From a checkpoint of a small multi-label audio tagger.
Data: trained on synthesised imitations of 52 everyday sounds, one a clip, 32.9 epochs.
Rows from block 7, named by matrix and row number. Rows with one number belong to one neuron. Each number is 128 + 32 x the weight over its row's rms, rounded and kept within 0 to 255. All counts start at 0. Numbers have three digits each. After the name is the row's rms in percent of the matrix's.
# fc1: second MLP up (model.blocks.7.mlp.fc1.weight, 768x128), inputs 43-85
# fc2: second MLP down (model.blocks.7.mlp.fc2.weight, 128x768, transposed), outputs 43-85
fc1.529 133:139081117136103142138136109113143119165147187131160098091179092095116116130149166112120125104171106162073179132111142081071178169
fc1.530 053:117078115123148115093125132106148100138115141100135154172133179124155112166110149111080129072115093133127187122103080082165078126
fc1.531 041:143098134088128142129099158116181103169140156166104095156073087149121112104173079091110152037132129061163077046117126137120154132
fc1.532 108:126076139062078115157165163170116100101128098153105134083121115130132174176102122091150121086130137121127110121122078135115149166
fc1.533 082:105090117211069127189155112118161103125145137158101132128121126108178105186112132059155123194122156118105171092108118102171145136
fc1.534 138:117144160115132120105066153174130082066105045125122174149106123141142179166154164117125143084108140151176121148089092170129073132
fc1.535 180:153138080110128090150196061159084122138133193110121110133110176154125145107120106172125137079144105105122188129103053148111136108
fc1.536 104:079136168166080156158124131149106114122154149140111081113150155151109132123136174201130156155212140095127199116079065148103109162
fc1.537 062:102100136084139152119118178087132102191131124117111202097096152127100115133135107109147142159158182142158127159123118089115060193
fc1.538 160:155123206141133118137034097128145102145065116150093155136087157108145098176123189110161084104132174130148125068136072166090115133
fc1.539 169:109102104091129132106147123101127155147167157136099154158127116090117112145123083137134157057124160079177189080145128139156128107
fc1.540 032:167141107100135118079132165083102074132135161152165127158150147150129126114149173084159118195144131128083120030096145087145117152
fc1.541 129:131046135097107161150074138173072084121161142119124173101104150073137154147116139111186174157123136114161149113129115096142081115
fc1.542 047:135154151107129103073162118173188119171176111116091170140163102137077125146103181094150111183088096126128138106122115107077106122
fc1.543 103:152156150144078071078153151141136105085150070125080128169155138113156179098106143078143147154118107175101152167070112145133073167
fc1.544 055:126110147102133140139122087097098120099164165106164102170180111090122124108119176074109138118142131165108133203122104164094100177
fc1.545 045:119102113088152071140148146169050087131061146127168096148113121188086151146157196106108123063132117152137112176109121103119088134
fc1.546 028:141174071112137130174135088067101200116141114121127158168080110103066098139158132104100127129080141132073118129067118105110171185
fc1.547 081:136091165206103131142126151116128126123130084117123154116161099075111096149073062142149123115137164093108113141059073080084125149
fc1.548 036:178072188124133147102109145098098072079118179094101136162074104111094128122122121151113152181098133128163137150098129125128157080
fc1.549 118:121106136112154101113096149116100116125152123130090139111103156138144159134162150128161159100173109101141115176099060085093093109
fc1.550 149:112141083130165145075141106113155156092122155135121142125167094159116143208139112159060099150123170098098132139071128150153212102
fc1.552 054:159136117083102179045115136080080106113148137131093177155129140111128150139127118113136165185118108182151130179126097134142137156
fc1.553 116:052130112116069172167145146127081098133147151157056149082150141071117150096147096077102090103144144106079134190127121112131177137
fc1.554 086:131176132133093149183085120123125129102097139086124109132108121097072107189155172110137158144125172090144162098053090114062190127
fc1.555 191:149051105123117108185174136118103100062138079154137126189141055122119099119095127073095079123125093178098164108133123041097120149
fc1.556 027:117162159105139143053138114125162151162172184141066095164067129158063115121128153141097069131130111065095133117109133128078125112
fc1.557 102:097187103112121151094140067129063123105157125105113156102095114101123097099122116126078091152124147088103136088104138079096169146
fc1.558 089:104139132111114140072104153121042129118128226118096114102172112129148105085120160081114146112155137129089097106108052146083080101
fc1.559 048:077097127106138154120076116125133145125175122214113154092092146089156073131102120149131111118150125129098055040103110132087125118
fc1.560 130:076073122137159107097139112121046124127164117227142163161110094162140169209180130116123031155164131107127114101112138108105133081
fc1.561 152:136132090139143188103117109110138121055152145101074108140086147146156163149121090130099109079191131070130122158145130079153146070
fc1.562 110:130137095160124162112120127110180127114148091120122176096167178154142113217116108084124168034100121130076108126126048121116134119
fc1.563 066:101096108089159063166157097093096106143177098124095132159093161202147131142159138121096176083099116144161135150038147159079070169
fc1.564 088:124148094149069110191180165102179111127117109121124098102147129170155100120149131191164106121094130113091072164101126117106138193
fc1.566 119:136148092093108130148147091104152119135139139088154176146140082084057154191132129069056161113119164068107094106104137125097092153
fc1.567 051:083085150089117188097156121127114143144132137195092078113136105111102085194129158095107141123081181087048155146163126143130102131
fc1.568 096:138184119133120088120112206153142057137152126114106148167150092131088145137132147186162120120116143157133102152063131122103099108
fc1.569 127:117105118127164130139158149079133111104082055105165124194100182150115102108153150137078098148128104165114057141090130120136107115
fc1.570 065:091094107098038151079134111107142122099059113165086165148174121145110171127176173155097130140119176130145103115113091129095096183
fc1.571 082:184135144158136106183113085111131100152133142154090150151141145151125101127143159135062155148148102122098111142069138125165154165
fc1.572 073:078164090167060196104114100184161136135150119069116125145160070117133100130139163161075144067119141131107171096053102136125109140
fc1.573 040:126111139151086114108110114089124124136119128123086132130065097119159146122110111119138132143157140094161116052124155144142129172
fc1.575 080:159108107138046128105176057151154091150113127146129109084103132100172111100130123094123094137068102107158118167110146086084078134
fc1.576 120:166123158154125086120107150109129083135116139138110115095148075186151118100129145149109128093060113152106138167122113105052153139
fc1.577 075:114115175197108160103176183120076118126100189121088096153088100148105118170088154124089165131108084139056083125148073152108135159
fc1.580 087:090151095110025189144168149105097121044171121133051127105137110101114174143127132142064165146087128102100137139121133139094113128
fc1.581 046:137121095088176134170116117125156130159111089137107190078165167111156055171145139118090064117172108153120127077099134143140078121
fc1.582 135:109117171104088114119085156159127076097102109128101110170079080141121157125132117085101179116115166147139127172083077139077147148
fc1.583 130:126082118216099152135121176159142163122138136079188169142150126107092092117133125150097146169136111096065144149105138158132111110
fc1.584 043:107136137107145162142165080134089126155127099161130077088098098103113116140112151094073137054084148182125117210099172126116099150
fc1.585 089:171130126139068130154104128082173095170119162150104140169080113180138080125158162095123125136064095125096092145136120093111106182
fc1.586 053:145110135088146089157102158146119080139159066143154099182073094110160116151149143128133102120107243095103170087112112131088067112
fc1.587 115:169121117143111127115128156131145084083142122131098128114138174157081134142142115099124128078182158098120181126112075085146098156
fc1.588 072:177109117118115104123123149144117151110167103168128133157165108157132141177069125129120095108126073133097149161070126107143145118
fc1.590 097:126151169116178143089115151099135129148135091105141119085150132116110134108076172132125077120103141140090125090104152165109136195
fc1.591 103:174125110120107147113133154170143138103127117114131078139151126085084180163091146098188159147048125118156119159118127104055107125
fc1.592 089:205115126154060148135145106087135116120152184120125087118164111138105160114182170142136133123121196114085137093125172123120121173
fc1.593 079:170131078203154145173094156123098164135133181125090137105122104118151165118127179122147128103109118104157041131076144129086076165
fc1.595 178:193093103152103125108121159108062122134126129122181144081144110153110107123122128097156087213119135113105123083131092141102104110
fc1.596 178:154154118113156066122116122099148119173101118108037150182154140204186117127098116075135115099202130135082136117107088140112101144
fc1.597 112:144170164111119058102097102058139111155148139132072120115108092123168096090072178068082162169119140075089107157119074126135111159
fc1.598 066:093119152122157127084125090181105169054134083103162115137138095134125173170195199098115133094083160129127172198082137074106163134
fc1.599 041:095178117141114107124158102089123116195169098110092191110126150097102148166120120124137092138155076111077117164113145127159166141
fc1.600 100:101116102182110091116124093140129065116113142109125143195172106105146105142097153132106207104122121135135129118078094136095179094
fc2.529 125:141140145146144125143108107138136140106198104048125138114167164145059114156179104130091153085143098095122164107146093118079142225
fc2.530 062:129088104118155165116130109147032099084132106155186134122127151131099164143108126158122160116166110124156167153072143171124147113
fc2.531 044:126168152154068165084130116158147146102122089127120134099151182119202140096123174133130221163151093164183102147125126157136111113
fc2.532 113:115110109127096138082144082150129126150112125134145150193085080144158083171177145081144111095049129117119099092077147134063154120
fc2.533 083:105160135171149096108119098093115186172098155104113150131129137093223168098101134082128154135210150144075150181165045142159148126
fc2.534 119:166157120106153121133164153084064126186160168103154154138130103123149138183105164115132144169120093100113112129129145110146184065
fc2.535 156:186146161129141079180148118139104148088103146136141085184111137099069073190144075127094153112073121141169093137207119134112122140
fc2.536 103:118093150029117090113188114212118162156136112070165141134090124166151112155154125055085177131136091158111124072141091166145112115
fc2.537 066:124127083157091107126102207108173147151098178157140166118056150160123094198134087056168141111101094152156161137125111153076108101
fc2.538 146:163150099097109138142158087141140115123194148074141164137145127093200169157078124178125120147131144131139130180158111133141074114
fc2.539 175:100111104166103131148128121123119172157090144095117196102146092145151152079076093218132174126148158086152129087114123140112113124
fc2.540 039:090137125143137083155185108102113207119133116142108137101181208148157145130123108102148097142116114127081180086168083123190159142
fc2.541 120:081156116081100160165101124111114105144104087109110157159134117146095179130102085116135129116090127154126156166153111118171126125
fc2.542 053:152126117074116103141150125109131187131196084052144095097134214151101139080100131134080107081062116047157163154099118105118122129
fc2.543 104:151134097133118114079130193145151155182139147097159127099088089126143129124124136100109084154140166108166148126155080215159128105
fc2.544 061:125036152087138127116102142169151167149161152119145156111079097136150177162163135107103133114117198160127124155077176118117110126
fc2.545 049:129077184141192208139196106151174091081139111089092110086169156101148123158146078162075121179159134095176160108143169098127126142
fc2.546 037:120085154131138160114112148208098107128073114163118175110079099126134141153130170121160125142166112166127126191124092123143139106
fc2.547 080:142233084171107057139084111169080121111129164137185159134153154126136117144099156123158141143117106137071139132177185091124132078
fc2.548 045:175175196145136121143108110170082099089129134150116116160153121088164107143153100052048196137111151146109179113173137114126107181
fc2.549 103:132140164170098121145109141129164117149112106108154120123106109160046115143105119149187153123167072122117130113173105088178182144
fc2.550 137:161083048072197141120071174136112118138092139099041125104145087105147079105071100089109093089155129130126145166147144144124146108
fc2.552 064:108159108152038198105119114164143124149124117160102137089152116139118114141132129119136137133135179201121094100090081115136081113
fc2.553 116:158073060150167069144071116105134155148126135090174112120132100154148172094187122139144146145105133148132192140161111133126140164
fc2.554 089:161109158105126115192117113153066128148137189141076127125143137140144105086164097139111129151132176148096086097124112127157091192
fc2.555 184:129122149175067154110142076135131109147156161132072099141110100123111180129136098130146105078141130032177133100200057129110106180
fc2.556 034:154109139182128124142131156107156186138100166127158204125135157151113195110143096168088080124135139184096131143109109121122129147
fc2.557 092:153141099148143179154171197123104128164207088168138061129130129130127166065202102131137116093115146173163142110152132099154151139
fc2.558 083:112099082120106165132159169118147160173116102130133087097144112123129118160158132132113160101115107201079140190138168068106156148
fc2.559 059:107159094171095085122150165140125177074128117123133155154150144087140129139143111189129036135029117108181096118123186090132128068
fc2.560 114:117147164109088101132105075213101118179095141155106159094118103083165141109151091102112120182123154101249126109180123121113083114
fc2.561 136:157174142151171144151113087078110104110178105109141131115138138125116117100128093085132132045153165130080097100135141058153102152
fc2.562 100:112154085140147128130114131140094122110065149157085080125104105137117117125093162109164156154147090102155112138127113056119080193
fc2.563 071:166133074152101178124168137125070093110163112127163118082129162118184173112153131084160144176195120146118129124141088104126071102
fc2.564 094:155189073103123148119184155107109141165097084133116044111082042137104144127145119160135133142095151099107092185188101129112101091
fc2.566 094:135163138097095091147124150119152139155101135198126144157159177106091185138167116188177158130074122071138098140131148097123118115
fc2.567 053:152111157129103097127161158179135106115098123221149159119084127173157126107154173101099132141123115152167115129107153141108122101
fc2.568 095:125140158154129128136137145154104138181120073160109137128131147151185108163093133208107135158111171119155206107136114111154128089
fc2.569 119:152103170117159121168045110137123135122125094104156153094191130143119127161104129120145089100121103100151180138148083115202156131
fc2.570 067:111160117127152181171123148098092077198125142086135137117186121103167136118115148161101129184147095097211104105144077071155128128
fc2.571 079:122152143157111100193122111131159182197120118157105123130185134083164108132119146090142081127085114102125109099180167122138088131
fc2.572 074:182175137124118138103133141161121155066146139118123143102102166105172110190177154142116149104136154146127092120104138162092120135
fc2.573 045:112127134081145163078136137110206135133055107186159177125127163135111113132132098168121192150099092142077127183150129086098089157
fc2.575 094:136048140128109114107119146144132184125136155190124107113112163141141122165120179107138137111138146150111127153118132155176094159
fc2.576 128:188152087191159105164103107125155179163119171100119109129133165103097103140164156088183083080188141086109144143103130135163109161
fc2.577 079:125104072120215133136121082108113122149068125132110145177124143119100215115155154148088078151116117136121132085105135138103181062
fc2.580 097:132115103101135128134076102171171101169121138138186171133114107135200099157133147152144112088136095058089131146177164108106090104
fc2.581 044:070137164114098084111156111159171166112091099147134156073126089142102172101153151119118144174141083141128116133147162133111108143
fc2.582 118:075157160129189184107128074141098113128098095202119132199073140126145166171145114119121127081085133132135082156156077143116165074
fc2.583 121:101071106148118173124181139181133129105186094166127122124114094190123120082059065173104121137156087133123119134092160107142142153
fc2.584 057:183130117119088135078107178177121128185127106145131139202133071134126142105069155075113150148119127088133198125108131097128098148
fc2.585 099:170124103170122138227135163159114157113163139154120146120152152115103117127062138124070091145148154142120147141116136112160145166
fc2.586 064:085155111191079134140141160163115153162146188121126188143149135114095155146143162141120128096111153125151116078065102078120110147
fc2.587 119:115156147141168179129083087159120096144103092129158182122139080136115091207104141080133110153132138154114100130126155117139075112
fc2.588 081:179109106099051138114121104087097114155097108093099110105122186146143153105103126096097153139079069128128138102123175142174106080
fc2.590 109:040107092095120196079108122101138101161130103105127126110150089133109073094168132190144113106155167143137101146131155083129158119
fc2.591 097:158169159096140134096105104158136170096095212145141139157157145113189095189150156077107098139153082118120148040182081118081135057
fc2.592 081:120122121157159165068133225154123109136048120042157153139174123136112156056106176107167122160129145101175136135157123174122123179
fc2.593 076:119152096093109090170207116148168100160065139110096077129100035143107096150165162119101193120072135117145056157168169078099119095
fc2.595 156:173113187077121172120196125092158086075148111128124122111153183082144100115106084152132103134065142099140118069132193176124116119
fc2.596 160:128182140169070125149142130123184098140128147133137095147171150132154094107100145061146151097132118116126135136102169108086163128
fc2.597 111:108138098135134138118125106132096113104113080123147111077112049128130138143154096151076105221136168117092183028144130077141144119
fc2.598 075:069140076095113099151153154143160143119168141164065133119167192176090118121129095088123130146130136099186119170173149101175105125
fc2.599 045:117092223159127116115121141108165131151129145105065094144121077122119112147112180096116221156152169097118139103132148167134133157
fc2.600 111:134102051119154110017168105119099133128149151103191131078151135159125168145096096161167085144098161074117111129103160079115179165